A small image classifier, trained from scratch.
Model: 32-pixel images, arch efficientnet_v2, norm batchnorm, depths [3, 6, 3], widths [16, 32, 64].
Training: 6300 steps, batches of 384, held-out accuracy 100%.
Data: trained on streak pictures of flow and ridge fields, 48750 training examples, 49.6 epochs.
Rows from block 4 of a small image classifier, named by matrix and row number. Rows with one number belong to one channel. Each number is 50 + 10 x the weight over its row's rms, rounded and kept within 0 to 99. All counts start at 0. After the name is the row's rms in percent of the matrix's.
After each channel's rows are labels from the 100 images, of 14848, where the channel reaches its highest value: "strongest on" is what is common among them; "colour at peak" is the nearest of a few named colours to the mean colour under the peak. Only what is clearly more common there than usual is listed. The data: streak pictures of flow and ridge fields. In brackets: how many of the 100, against the usual share in percent.
# convs0: expand 3x3 conv (model.blocks.4.convs.0.weight, 192x32x3x3, each kernel summed), inputs 0-31
# convs1: project pointwise conv (model.blocks.4.convs.1.weight, 32x192x1x1, transposed), outputs 0-31

convs0.99 122:35 56 52 61 59 55 52 38 53 59 57 36 75 43 41 51 50 58 42 55 31 54 64 41 48 47 29 42 43 54 55 56
convs1.99 077:56 49 48 38 43 53 35 46 53 59 43 27 52 55 57 42 46 36 52 59 36 39 51 55 45 60 27 37 42 32 46 43
strongest on: turbulent (26 vs 10)
colour at peak: black (25 vs 10)

convs0.12 095:35 53 68 51 44 55 51 65 47 49 57 52 48 39 40 69 43 69 34 45 45 57 46 46 44 35 59 52 46 57 33 36
convs1.12 103:60 61 80 45 42 65 56 46 54 45 62 45 35 58 69 57 44 51 56 49 45 66 61 61 52 47 44 51 48 47 38 51
strongest on: high contrast (99 vs 39.5)
colour at peak: black (26 vs 10)

convs0.139 048:48 59 49 69 30 51 50 50 59 51 59 36 62 47 54 50 19 66 48 40 52 56 39 44 49 51 50 58 60 56 41 44
convs1.139 138:32 56 44 66 43 33 53 72 52 48 67 41 51 53 63 68 40 45 57 42 43 40 48 57 51 41 51 45 64 50 44 55
strongest on: turbulent (87 vs 10)
colour at peak: black (27 vs 10)

convs0.145 050:44 49 72 49 52 61 59 50 59 48 46 45 46 58 58 63 47 65 57 42 49 52 49 50 33 29 60 40 67 52 33 38
convs1.145 124:48 54 50 50 44 60 50 52 52 56 50 48 40 36 60 57 40 46 56 57 57 32 54 30 41 40 46 64 49 50 26 74
strongest on: high contrast (81 vs 39.5); turbulent (55 vs 10)
colour at peak: white (31 vs 9.1)

convs0.112 127:53 58 45 54 37 43 44 54 29 33 60 46 52 49 46 38 72 32 47 61 42 65 59 55 66 50 55 57 61 50 48 46
convs1.112 097:48 48 48 33 63 49 40 35 32 25 68 51 61 50 51 35 63 42 48 46 42 46 50 56 65 50 53 61 49 53 39 47
strongest on: high contrast (77 vs 39.5)
colour at peak: black (43 vs 10)

convs0.40 066:40 59 57 65 34 52 44 59 51 51 64 45 74 52 51 63 37 64 46 45 39 61 49 45 55 55 36 58 56 64 38 46
convs1.40 121:51 68 53 73 47 57 53 55 56 32 77 53 51 43 41 43 46 55 67 51 38 40 60 54 47 42 49 41 60 48 57 53
strongest on: turbulent (62 vs 10)
colour at peak: black (37 vs 10)

convs0.42 092:51 52 49 67 36 28 46 46 47 50 55 49 70 49 41 49 41 54 58 44 48 58 36 55 61 30 45 66 62 35 51 52
convs1.42 097:55 57 40 56 60 60 42 46 54 35 71 58 56 47 59 32 58 32 60 52 40 41 60 46 51 51 49 58 55 65 68 60
strongest on: high contrast (80 vs 39.5)
colour at peak: black (37 vs 10)

convs0.79 123:63 45 55 44 25 44 44 52 45 39 50 72 49 49 43 51 58 42 56 39 61 49 41 58 58 42 56 70 66 48 39 47
convs1.79 091:52 47 51 63 54 47 59 39 61 23 60 55 46 53 52 22 63 55 58 48 48 64 48 53 42 48 56 49 49 69 56 50
strongest on: high contrast (68 vs 39.5); saddle (27 vs 10.1)
colour at peak: white (27 vs 9.1)

convs0.178 139:65 47 47 51 48 53 55 65 40 42 53 42 52 50 56 46 54 36 30 64 52 53 55 53 54 56 63 46 67 73 42 28
convs1.178 096:47 49 48 45 58 49 72 36 36 53 41 54 34 46 59 37 74 34 43 50 61 55 49 39 64 59 47 52 53 42 60 52
strongest on: high contrast (97 vs 39.5)
colour at peak: white (25 vs 9.1)

convs0.6 073:50 49 64 54 41 54 41 58 56 51 53 44 60 52 45 77 38 57 54 40 47 62 41 54 46 43 47 52 45 54 30 24
convs1.6 125:44 50 60 52 44 59 48 42 48 59 43 61 38 57 62 64 40 56 42 24 63 48 67 39 55 43 56 69 52 49 48 61
strongest on: high contrast (99 vs 39.5)
colour at peak: black (58 vs 10)

convs0.78 091:69 41 51 54 47 50 43 70 47 46 50 63 57 50 44 60 48 37 48 50 60 40 44 80 51 57 63 59 55 51 45 34
convs1.78 086:33 46 38 51 58 46 54 42 51 48 55 68 52 54 53 50 62 42 44 19 57 55 48 43 41 59 54 60 32 63 51 61
strongest on: high contrast (99 vs 39.5); pair of whorls (26 vs 10)
colour at peak: white (25 vs 9.1)

convs0.109 029:35 56 40 49 38 49 26 60 56 54 51 30 62 66 48 60 52 60 68 39 43 57 43 53 39 45 57 49 43 59 48 55
convs1.109 129:46 54 49 56 54 46 46 56 54 52 50 47 53 45 58 51 30 47 52 51 54 36 52 53 72 33 49 65 56 33 55 80
strongest on: turbulent (74 vs 10); high contrast (65 vs 39.5)
colour at peak: black (46 vs 10)

convs0.189 114:58 40 47 48 52 53 46 72 50 50 42 51 34 58 63 54 46 44 45 55 65 41 47 62 45 54 69 45 57 63 35 27
convs1.189 102:50 47 59 54 39 60 58 40 51 51 45 64 24 46 54 46 57 55 53 31 78 60 46 49 52 55 49 68 50 41 50 46
strongest on: high contrast (100 vs 39.5)
colour at peak: black (26 vs 10)

convs0.118 101:57 50 46 54 40 52 35 75 39 37 57 48 62 47 49 56 51 41 25 57 50 52 50 56 55 57 57 52 50 61 34 33
convs1.118 092:52 38 57 45 58 62 35 45 50 36 55 52 56 70 61 50 66 46 68 33 56 60 54 68 57 53 40 50 52 37 48 44
strongest on: high contrast (74 vs 39.5)
colour at peak: black (48 vs 10)

convs0.56 134:49 37 62 39 54 48 42 39 56 60 34 60 42 59 43 72 51 60 54 42 51 50 40 50 39 28 43 53 53 31 43 45
convs1.56 100:49 40 52 29 59 59 69 42 47 51 45 57 46 39 60 44 62 40 40 56 57 48 50 31 46 39 29 60 46 49 60 63
strongest on: high contrast (100 vs 39.5); delta (28 vs 10.1)
colour at peak: black (32 vs 10)

convs0.110 110:59 37 43 68 44 36 36 57 56 53 46 50 60 60 48 56 38 46 62 37 56 43 27 65 50 53 60 61 58 43 52 39
convs1.110 081:47 38 48 49 73 44 50 47 24 52 43 52 43 51 52 47 51 48 41 40 69 51 41 49 71 38 50 63 39 50 50 62
strongest on: high contrast (98 vs 39.5)
colour at peak: white (29 vs 9.1)

convs0.157 037:38 64 56 57 27 48 58 70 51 37 66 46 44 50 62 42 47 62 71 45 56 51 48 64 54 49 59 57 58 55 44 52
convs1.157 128:42 47 46 74 43 43 50 75 45 43 53 48 56 38 57 52 39 48 50 55 62 44 49 61 63 35 60 52 67 54 56 65
strongest on: spiral (28 vs 10.5)
colour at peak: black (41 vs 10)

convs0.98 110:66 39 44 64 54 41 43 63 60 55 44 45 69 52 43 59 31 42 35 47 57 38 38 62 49 49 61 54 48 48 52 33
convs1.98 078:58 45 52 49 59 44 54 38 63 58 50 43 46 55 73 51 55 27 53 49 63 60 29 52 35 48 36 53 41 62 45 55
strongest on: high contrast (100 vs 39.5)
colour at peak: black (29 vs 10)

convs0.171 126:49 49 71 45 54 63 68 57 50 51 52 47 56 35 47 58 45 56 17 61 48 52 57 50 45 36 53 46 55 57 44 38
convs1.171 072:50 46 47 31 38 39 28 39 61 53 48 33 45 52 51 45 56 27 48 52 46 48 49 35 53 51 37 47 55 49 34 62
strongest on: high contrast (99 vs 39.5)
colour at peak: black (36 vs 10)

convs0.61 056:49 57 69 48 46 58 64 51 50 42 46 55 55 30 56 54 45 58 43 49 43 51 55 48 43 23 40 51 73 44 54 64
convs1.61 121:27 42 50 50 52 57 55 59 61 43 57 53 43 38 45 50 61 61 47 54 42 44 59 25 52 61 58 37 72 46 59 48
strongest on: high contrast (64 vs 39.5); turbulent (57 vs 10)
colour at peak: black (28 vs 10)

convs0.143 042:45 58 53 54 41 45 56 55 60 61 51 40 50 45 56 43 24 58 35 43 46 41 44 39 39 26 48 51 66 44 35 53
convs1.143 125:43 44 60 56 38 61 47 59 55 47 60 49 43 50 69 70 43 37 50 45 48 43 67 45 29 41 59 59 58 66 45 57
strongest on: turbulent (79 vs 10)
colour at peak: black (27 vs 10)

convs0.11 074:51 47 67 49 44 57 33 45 53 57 53 54 68 50 48 73 37 62 53 38 46 53 49 55 43 46 38 56 44 51 26 37
convs1.11 099:35 40 41 54 39 48 48 52 54 40 49 64 35 47 42 49 51 70 55 37 56 64 37 38 34 32 41 41 44 57 57 52
strongest on: turbulent (27 vs 10)
colour at peak: black (25 vs 10)

convs0.37 059:33 67 49 50 42 50 63 53 51 36 59 47 35 36 62 38 59 59 43 57 44 53 61 39 43 41 60 40 60 57 41 66
convs1.37 112:28 55 68 45 45 65 58 60 36 49 55 47 39 37 64 65 49 49 68 53 37 50 54 58 52 56 46 39 65 50 57 52
strongest on: high contrast (73 vs 39.5); turbulent (46 vs 10)
colour at peak: white (31 vs 9.1)

convs0.15 093:62 47 46 67 53 48 47 74 49 48 54 46 60 48 45 58 38 43 41 52 52 47 43 75 55 56 71 54 50 56 50 30
convs1.15 086:31 40 39 48 60 38 53 47 51 51 58 61 52 60 64 58 70 36 57 32 61 68 42 53 47 54 54 56 37 44 47 56
strongest on: high contrast (100 vs 39.5)
colour at peak: white (32 vs 9.1)

convs0.66 101:54 49 50 53 59 46 59 64 53 53 52 28 57 50 70 47 44 45 27 63 56 43 53 52 49 40 43 41 64 71 44 41
convs1.66 110:52 43 43 39 43 28 51 49 68 58 42 23 52 44 50 38 49 30 44 63 48 55 50 59 56 55 46 48 55 59 59 50
strongest on: high contrast (73 vs 39.5)
colour at peak: black (44 vs 10)

convs0.51 120:29 60 55 61 55 54 57 53 54 58 60 36 75 40 49 52 43 61 40 55 32 51 60 43 49 50 34 45 37 55 56 55
convs1.51 083:59 49 52 53 52 33 47 47 61 60 43 25 40 36 55 46 33 59 44 53 35 39 49 58 47 50 40 40 52 28 57 55
strongest on: high contrast (74 vs 39.5)
colour at peak: black (31 vs 10)

convs0.101 106:57 36 45 70 48 41 43 57 60 55 42 47 61 59 48 62 30 54 58 39 56 43 30 62 48 51 61 58 60 45 54 34
convs1.101 083:53 34 36 47 71 39 48 48 32 58 48 46 49 51 58 41 52 46 45 44 69 50 41 47 64 35 52 63 38 50 41 65
strongest on: high contrast (99 vs 39.5); whorl (27 vs 9.9)
colour at peak: white (29 vs 9.1)

convs0.18 042:27 62 47 45 40 47 31 55 55 45 53 50 42 64 55 50 57 59 67 44 40 52 44 39 35 52 57 42 35 49 35 61
convs1.18 115:46 59 62 51 34 66 57 57 42 47 46 52 38 59 66 59 40 64 51 42 55 48 51 41 75 47 32 56 65 43 51 53
strongest on: turbulent (62 vs 10)
colour at peak: black (32 vs 10)

convs0.125 073:44 42 53 74 42 51 53 54 61 52 54 46 61 47 44 67 26 64 45 37 47 48 45 45 48 63 50 56 59 64 48 34
convs1.125 115:40 35 48 47 64 49 42 49 40 63 34 55 53 69 64 66 46 60 47 33 71 53 40 49 54 49 42 55 44 44 50 56
strongest on: high contrast (83 vs 39.5); turbulent (51 vs 10)
colour at peak: black (28 vs 10)

convs0.185 127:56 35 66 32 53 55 50 49 52 53 35 63 36 49 41 70 54 49 40 51 59 50 48 50 40 30 53 49 61 42 39 35
convs1.185 096:49 50 60 42 45 61 73 35 48 52 45 63 43 40 55 43 61 40 47 45 61 60 63 32 41 48 44 65 54 54 63 65
strongest on: high contrast (100 vs 39.5)
colour at peak: black (27 vs 10)

convs0.119 038:44 46 48 53 49 56 44 61 58 49 42 55 36 68 56 67 40 54 72 37 46 50 41 56 32 59 69 41 37 50 46 48
convs1.119 113:57 57 56 60 42 71 52 56 34 50 48 48 29 36 56 51 41 61 57 55 66 47 48 42 55 46 50 56 65 53 28 58
strongest on: high contrast (87 vs 39.5); turbulent (34 vs 10)
colour at peak: white (27 vs 9.1)

convs0.108 102:47 56 42 63 54 53 31 69 56 49 51 48 51 62 64 62 33 52 50 44 44 37 39 54 46 61 57 46 24 46 46 48
convs1.108 098:50 51 59 43 54 76 50 51 33 56 40 60 35 60 58 54 56 52 45 39 62 64 57 40 68 62 41 54 53 37 53 51
strongest on: high contrast (93 vs 39.5)
colour at peak: black (59 vs 10)